From a checkpoint of a small image denoising model.
Training: soap at rate 0.0023, batches of 128.
Data: trained on drawn branching plants, 145000 training examples.
Rows from block 7 of a small image denoising model, named by matrix and row number. Rows with one number belong to one channel. Each number is 500 + 25 x the weight over its row's rms, rounded and kept within 0 to 999. All counts start at 0. Numbers have three digits each.
After each channel's rows are labels from the 100 images, of 14976, where the channel reaches its highest value: "responds to" is what is common among them. Only what is clearly more common there than usual is listed. The data: drawn branching plants. In brackets: how many of the 100, against the usual share in percent.
# convs0: first 3x3 conv (model.mid.2.convs.0.weight, 192x192x3x3, standardized in use, each kernel summed), inputs 0-95
# convs1: second 3x3 conv (model.mid.2.convs.1.weight, 192x192x3x3, standardized in use, transposed, each kernel summed), outputs 0-95

convs0.161:406490490508507516531475508494522477471497510430525475477493518484526499493510500509492490487582488480503467484530499472507480508534532504534479479478516518497502488504468528487502553510493493474530492500531497501497517514513497441484568522530508521469527496440514509506506506488498490493
convs1.161:498549490512522480517474500477434515541492489537498519504499484546489502502490446470517453514516536537522548460499497522494500500500504512498477504523515492497499528475514480492508434471529517505507461519518505494511490497480485511544457466503498515492510544542452499469485496490513519500
responds to: leaning right (36 vs 16.6)

convs0.118:478487468505522487500471494501508497497427498529459495499497499520539513482480517493468474493559538508487492499512538488497507451529485442533489535460478498535518506510516484508554454522521502500502503510508497520529494492480478501480550502489520490484509520487507508495482498465469506511
convs1.118:477511550516490530503473512480494492513607544475525499462514515490474484529522513504524516483478461486467486483487507538453520541485543527463517477527516505469479488469497527494461557502463480515495484507499472509495505497491504503517442535523487496505499503536500499514477503485506509489
responds to: narrow (55 vs 16.7)

convs0.6:551500510514543526493515498509477475503475471516523541476512506523438516522516526468489522518562489487481502501510528538487502514526463538392499470500503499499493492523499504489489505556524514529520509528496510495467493506528505484499497532497526510506505546506505462487524491553514461504
convs1.6:504491498496485485503520508524526480475470520486508520495491493517516498467520473493454477518495523479477488499487495504508485520499478501523540505509489536523511463449501555513517503465538489472491507474494461437521546516514489498553526459491497531480484516454499487530499491476487574486
responds to: wide (65 vs 16.6)

convs0.166:529513514457524503514514516488560485504493502487525514509505526489481572538472515551508514497490487508531459486457485495507488531477464454501544477543503540466503510524498458504531496495540506512476507439504506521487479549480518481517482486491481503492511462474500458499526530460534511486
convs1.166:523436512499487490496512533500477462487503453486510517494540489500517454448529481478550532506472487543466510466485513491502524498500469495513534458475499544544532472464505544502519492549530517512550514479543513471521506511528548505490509451505528536485463544474473464517479487491498543488
responds to: bare (36 vs 16.3)

convs0.38:503503508458529505499471476488493520510459495507518488524480513488540505482540589541491503513491540536508538533478504486513527475496494479519420511477482525497516487493482523496491490514484513490505550486491521500467515536487480507499499479477518469535490493483482499538508483492483504481
convs1.38:490481490541505521517510448479518550506576491509474507492536506462491508512471487530531491449518448530468508462526508513457485531508523506521579520513474511458445505500520501490516519485491508484479465502528490494499507468498508558505456493535475492490480449536505504520498535501484528500
responds to: wide (56 vs 16.6)

convs0.109:524471508521498470518525485517523485521513512501528510469516505524524497488477452480528492526519515524494493528530514501467527526524479490416518477498510521477519440503520479533535504500513459507481501500502490515494489534505503528534456498547561473530477513477468511536491527519543535528
convs1.109:512524489526496491449526507499503496501493442480495482473486501453518510499493526486514542505515509504531457486463467462516469462478521475550534498488495469500491521533504524477496477466511534493455484533479501481507488460495508458486515501451475508501520506513525466465480435537487481489
responds to: two-way forks (73 vs 42.8); red berries (49 vs 16.8)

convs0.89:478483479497478542523494490505505501466477512516517499508492508471523457490540472508485441513496524491514485448500495488459506533507536450568521502495503517451521500516513559499486513485525514493480506479518501494517452504525475510494497485487503526523516505471540471492495472515556477479
convs1.89:474514524511532487488510496492504497535477485496483496457507494504494527510454530502519493494514486502489535524494510506506495489502494505440477523475512475543493472470474480494517465498481482516464499549483498488496528469513524501510503485514466516482506523547429518526502533462443509502
responds to: wide (38 vs 16.6)

convs0.134:526514486487452503491488465484484516501451486486466543501489486478501476473480489512499473511570490472502519498512463451454511475503499531446512509504501481500563516502492516533485486484521509474494542508498487481507506478514485528513488549558494518496513489441497487530489464509451512462
convs1.134:496490489503520466486532573527505469474555501498513439475490510550517496526535507510528495532482512510531482522454510483507489481522489490549484531474492450481460452533491496460543507513488500503523465503563497536488503520488466515510514482468522499524485466552479519459509521487521522530
responds to: leaning right (56 vs 16.6)

convs0.32:495452489476541442497525521493519528517464463496508464490506488479496442517460539531486488478510484528485535505517488422459519488487539508564505499491480499538466488511469485505506465512503508471492490515517508523532515509484474506497486502517511475514519503455496500532487482490470517486
convs1.32:517522534560481536498503491470479483523516520474530511500510487486502509537550458477497494525507538503505466490565508504522480489520493503433510526523515509479507491466545537467503525501464512504476485474477524463493498519493507495483499512499482513548499472552523481470518495482507500504
responds to: bare (35 vs 16.3)

convs0.179:514515493501532518505487471500504517500477516480508500513504488481501488509495526461474506487524491514498515540509547519470543458469449517529528510493507473482471506528519543566486486485560469568503513484472530508491449527507507472530503493499542525512490499488478464486524466482474516548
convs1.179:502501531494478479512517512477487435509501497507512493463484500506506508492511485517515504511501491516468481532486451502489484564502526532413467512491532512504496513496486494457540520493449553476488479527529493483560499450496479492479505495523475500515515486518531521506502521492515516469
responds to: bare (35 vs 16.3)

convs0.164:447498497504569462495464485490462557481493512447511499503510522458501483487495490493508474483529490476495500466510495477507487491503551505527435461509496474455535491469490523485498524497484488493533496504518497502546499493469482461487543542467524526448506493491481528504475521518487505501
convs1.164:493508510501447563497479496498521457508523505535479504506454493533509518510507500521452495459514505469527465534478479484468471487527475492507515507500489524514477530530500482498496484491474512528506484515517502492485493512522489481542488494573489475504499529532507487488464512465513546502
responds to: night (92 vs 20.6); bare (54 vs 16.3)

convs0.162:519515512489493508518523488500560474522465521512505483513491522490489519510537486507517503494464496550518503502534534484498504526476506506505563462490512526550507495497523486470499502488532539490484478453486497517486505548475512553484495427483473496502519412482474481505496518438527531489
convs1.162:523484514489495470501514510529483540460497445463517513470573492506525485426507514466562498541504480511451518493483519515494503504484484492502507466476486512493519477492511513513510487542525518500515522473530536448522440500518535465500492485503507529501481523457514496494553469523502457482
responds to: bare (36 vs 16.3)

convs0.184:484485510474521501510490472515481462503419520525501515494513522518481463513526529497492514491512491495510479479564508503459528509438473480517499531504474512528490471503455478509509448493510516504451467477511500531504564517498493479507525502512549466480496521450498499462471522507542497489
convs1.184:477477468505480503485529526546520501496531556471533522520496469520493490514527483491505476544498486480478528512469484526519455503473498489503491452500474499507510469511517527474462519465483508534547502495516498474476467484515511566506460508502519528505503570482488458515524501512490474519
responds to: narrow (71 vs 16.7)

convs0.35:491503483491550481522503502500533484505454473464514498511516500500451481489519479499496494476512494485496523455564526517450499528474449514413490529483480500534524521517514490545522505537467485514478531487509494494543467482500481507493475519557492490520490500506500473513514506576514491477
convs1.35:509519515508478535483483475508492531509472506492500498541442478510518490467475538507519541512498552511518490491496484479504509456498483496592502526507463507513464427480481514533471514489525458525512493540453535529447490490502506497518524491500495519499520476478498502507496478505487476511
responds to: two-way forks (70 vs 42.8)

convs0.107:471531520531504567518512517530561501499468507500497482494461496513508506485512521509508499506504512541529502427522497518435494507497493508516546546531506472493477527527493515516506460528498482482489499470505479505477480480498511496497490485483510503498507509468507465495507490511534506470
convs1.107:507471497520481455510478481502475512517484495508490521523504478560511512518502481510480549512481538482476502484507483509549486446476438500539472454488498522551500437452519530506512484518478510522509479496496539511481491515509478504481541537461486522532454475509480511554526516497491503502
responds to: white flowers (39 vs 17.1)

convs0.153:477521483499501493492499486510512456488529501535522531511534487463502488485529524444551513497507454505537467485486472481486510499487499525518483504520469456503531529492507506487487517491510462541525509537531511505523452476547502516518482465484484506413510520497507526470454487476483485494
convs1.153:477523517456480509525462487492498527480458496475520497478483469565513539473481491533458481509496516499465532532511522503512480522524483497516489495498563524514433481532500536513478502507510527502473526460474508497521523514490531479487558529497513511515508495517485478509484484564489487501
responds to: narrow (47 vs 16.7)

convs0.129:464516513499479485492526487496515481496501551499517544503532510509491529509519516519517505521474491506510490447573503500480571510442506469462526466499500527518519535507509497515458537519466521509524494468491509512477512518518522505512492478484497464503501500520487468525505508426493516471
convs1.129:514517479464516528506491510501465501535469474528488484490478503507526527510480496487466501483510458546524470488492480489503493527503510492494460508479514493549504535466468511501539470510476466513435479544503500488533512470509508491508509522476466519501481532525525525448513495510474494479
responds to: night (67 vs 20.6); narrow (39 vs 16.7); bare (35 vs 16.3)

convs0.155:540505492520545522486525476494472474466507482514470523528516493489477501470535461493525480476529515493460500481518469502547515531483470518479548535489529470536472517523501535524505489493499503516494485470532491470548511475552476471446511484476523495484523520515509493493448476458499476509
convs1.155:511483486459452464518490486498497533476522505494533508499438459527546483524473516467500510494491455460514488518448489507509464437502514474493470485522469503502506489526498475497497494514477476527547542523488520495455500519501507492514513486511488477524515486492518508482534489536500504520
responds to: two-way forks (75 vs 42.8); narrow (55 vs 16.7)

convs0.5:555489506493451477461493523502492498510506511538539508472517483501505490509496496492466476475536495501501456485530471522504509491550533526470469461520483519468466471461481493540453520499491496524495537510511494504495510510495483516487516493483542514529468484465502477529503491515501498531
convs1.5:437485472516538492509487507528490477507580491454474473498463484457453445484511503503557522489488488503484517501493505514492529525462508510484496496491489487490520506505487482496528493517502500517487503486504527476480473495517546485521483516515481479473502512501511503512483521487504499480
responds to: night (67 vs 20.6)

convs0.127:496520521504480527512488507485464496475515527560510561551478502508541535509506562465512477515481511488507485495494534473475546483454467504497489482514493494510532504471500494506513507490440474521497511516525518509538477472511490511533527465533527468469522510513472473493472483497532497495
convs1.127:496502519499507496472491497510526510493533474435478493504539531527495519501541460510524493501495492518506532507468519539505377484518516484520492504491498489473481478525477548480445523536524503491500507472557550540488536496526511538486478513487484512470455494520490472534500493514495491453
responds to: night (88 vs 20.6)

convs0.34:479509500489511498495500499487500487517494507498494507491459484520517496499507493505482495530509510525508496526422514559470487505495560517560522470493515532502491494530502517472457519503548510511522528510490492515529494522513499507485516519504498533501485490482502516506513481523537499496
convs1.34:470527506507519500493531537506487454486481495522512519488530501474481509459498474474530502525539447503477515481518466509524510502494447530456526544450484471475505475464476536492501531486500532497514534488533493507505530490484471532451507497511524488532530525527502515510493513505478529511
responds to: wide (46 vs 16.6); bare (43 vs 16.3)

convs0.163:490504499474465490506497515503494502499419508503532526483509489490487513512513536480502503483493517554492515562504492518535487491465424555469584497496491471543493525515492488483536487500479510480508525466508508506512498490500496531507519512520494533504515480550505471465501499489464484508
convs1.163:506533465467520526522469485491473531473530485502479497451477532455514500503482514478502494484508483445544445479519540479463486497501538476500509443496512485449498507510544503500492486506485514476520480507498485529534490490494502500517540502451500479498514521504491489523517502527461473529
responds to: bare (36 vs 16.3)

convs0.187:517512511522536511532493478510470418489492515513542529495524501504506498525508515478493467519518519547508470455575461523519496513468466489422545492472501502506528527502538457472499491507481499474487509522509494520509493499495494551482492482486497482481465479502480524473500517462512496523
convs1.187:471529528463478465495465462500493543504473497481506528523499527502480482457513473507524483477513498463526513520430504499517466482529475516547427520468476520496485450505480512519454500497553512540482474482503502493460478512498532421520515515510522483497501488504475468539502506524507502465
responds to: narrow (76 vs 16.7)

convs0.144:524504513496487513528527522507517510490551507491513497492483513501526487521472496516507500471508507526515495414479525546574467525451485531457556524524487526541478504507504527477453453484486531477505488462487495496506497509484497504495512483499498487497501478511513498481495508508498485487
convs1.144:504505482467525510488496545501490483487508529517503503520506536475453498487513505439518486548514503530477498552495521521486494523535523468550493496475508443466490511496498458462508550492503488504544530477482518512461484477508486483493492532499480518492570550497513504455488525545488551520
responds to: two-way forks (68 vs 42.8); wide (38 vs 16.6)

convs0.178:509483486525491505528483495527530525486527519506506498500484520508457512500505560499458471519490506491487508532471498480483455496439385539547513536505506544504515480465518501493513490510511501522494494476507513510497540513492537512488530573496511514510493516443516488515489505532497493532
convs1.178:490504503432478463510523510474529503531465492475490520470530466503539488478554467537510466509509498535501526515518505512510498508525563488489538461496475474519505466517487518527516502503515495504444460555496484511519501529521444520493481427499509500522500453545499505458532523464509519484
responds to: drooping (39 vs 16.7)

convs0.119:519500486444457536526501537479533521507460511491509477491509517512485518476514453505507510497574526493506525549505520489535466465465482412471494488518486473503487506485507518513500492507501496502506453479529514517508488549479489464518492484524516509476480499480479491519497507454548514545
convs1.119:464523525539522472481506455502462474536473503498576529527507518484494479518487537470482458491469449530560507453488524513510514489501516498483525451488546499511558550520493511498526515530502500529466511499498507484506516489514523513474480521508482483479525538554522507461487488519464476482
responds to: bare (37 vs 16.3)

convs0.66:445501497490464510513517501526511490486498477531490530478525489512469510508461500436461490502489564473531475520474529551491495487507462516483485485530512475518499517556483515502481528492503495537549433492529458493521497492488516463507514476508515501418509491506493511486497504498496519505
convs1.66:487532537503516510525454475493491501459448528483522516531491465509539530509530483543473533502528451449475524503486491454558471513528551489513529508502528511489500457489502499484481497478504491476477511506512505464529514490481496507526493532507506503485523525476511524482463454488499469486
responds to: leaning right (41 vs 16.6)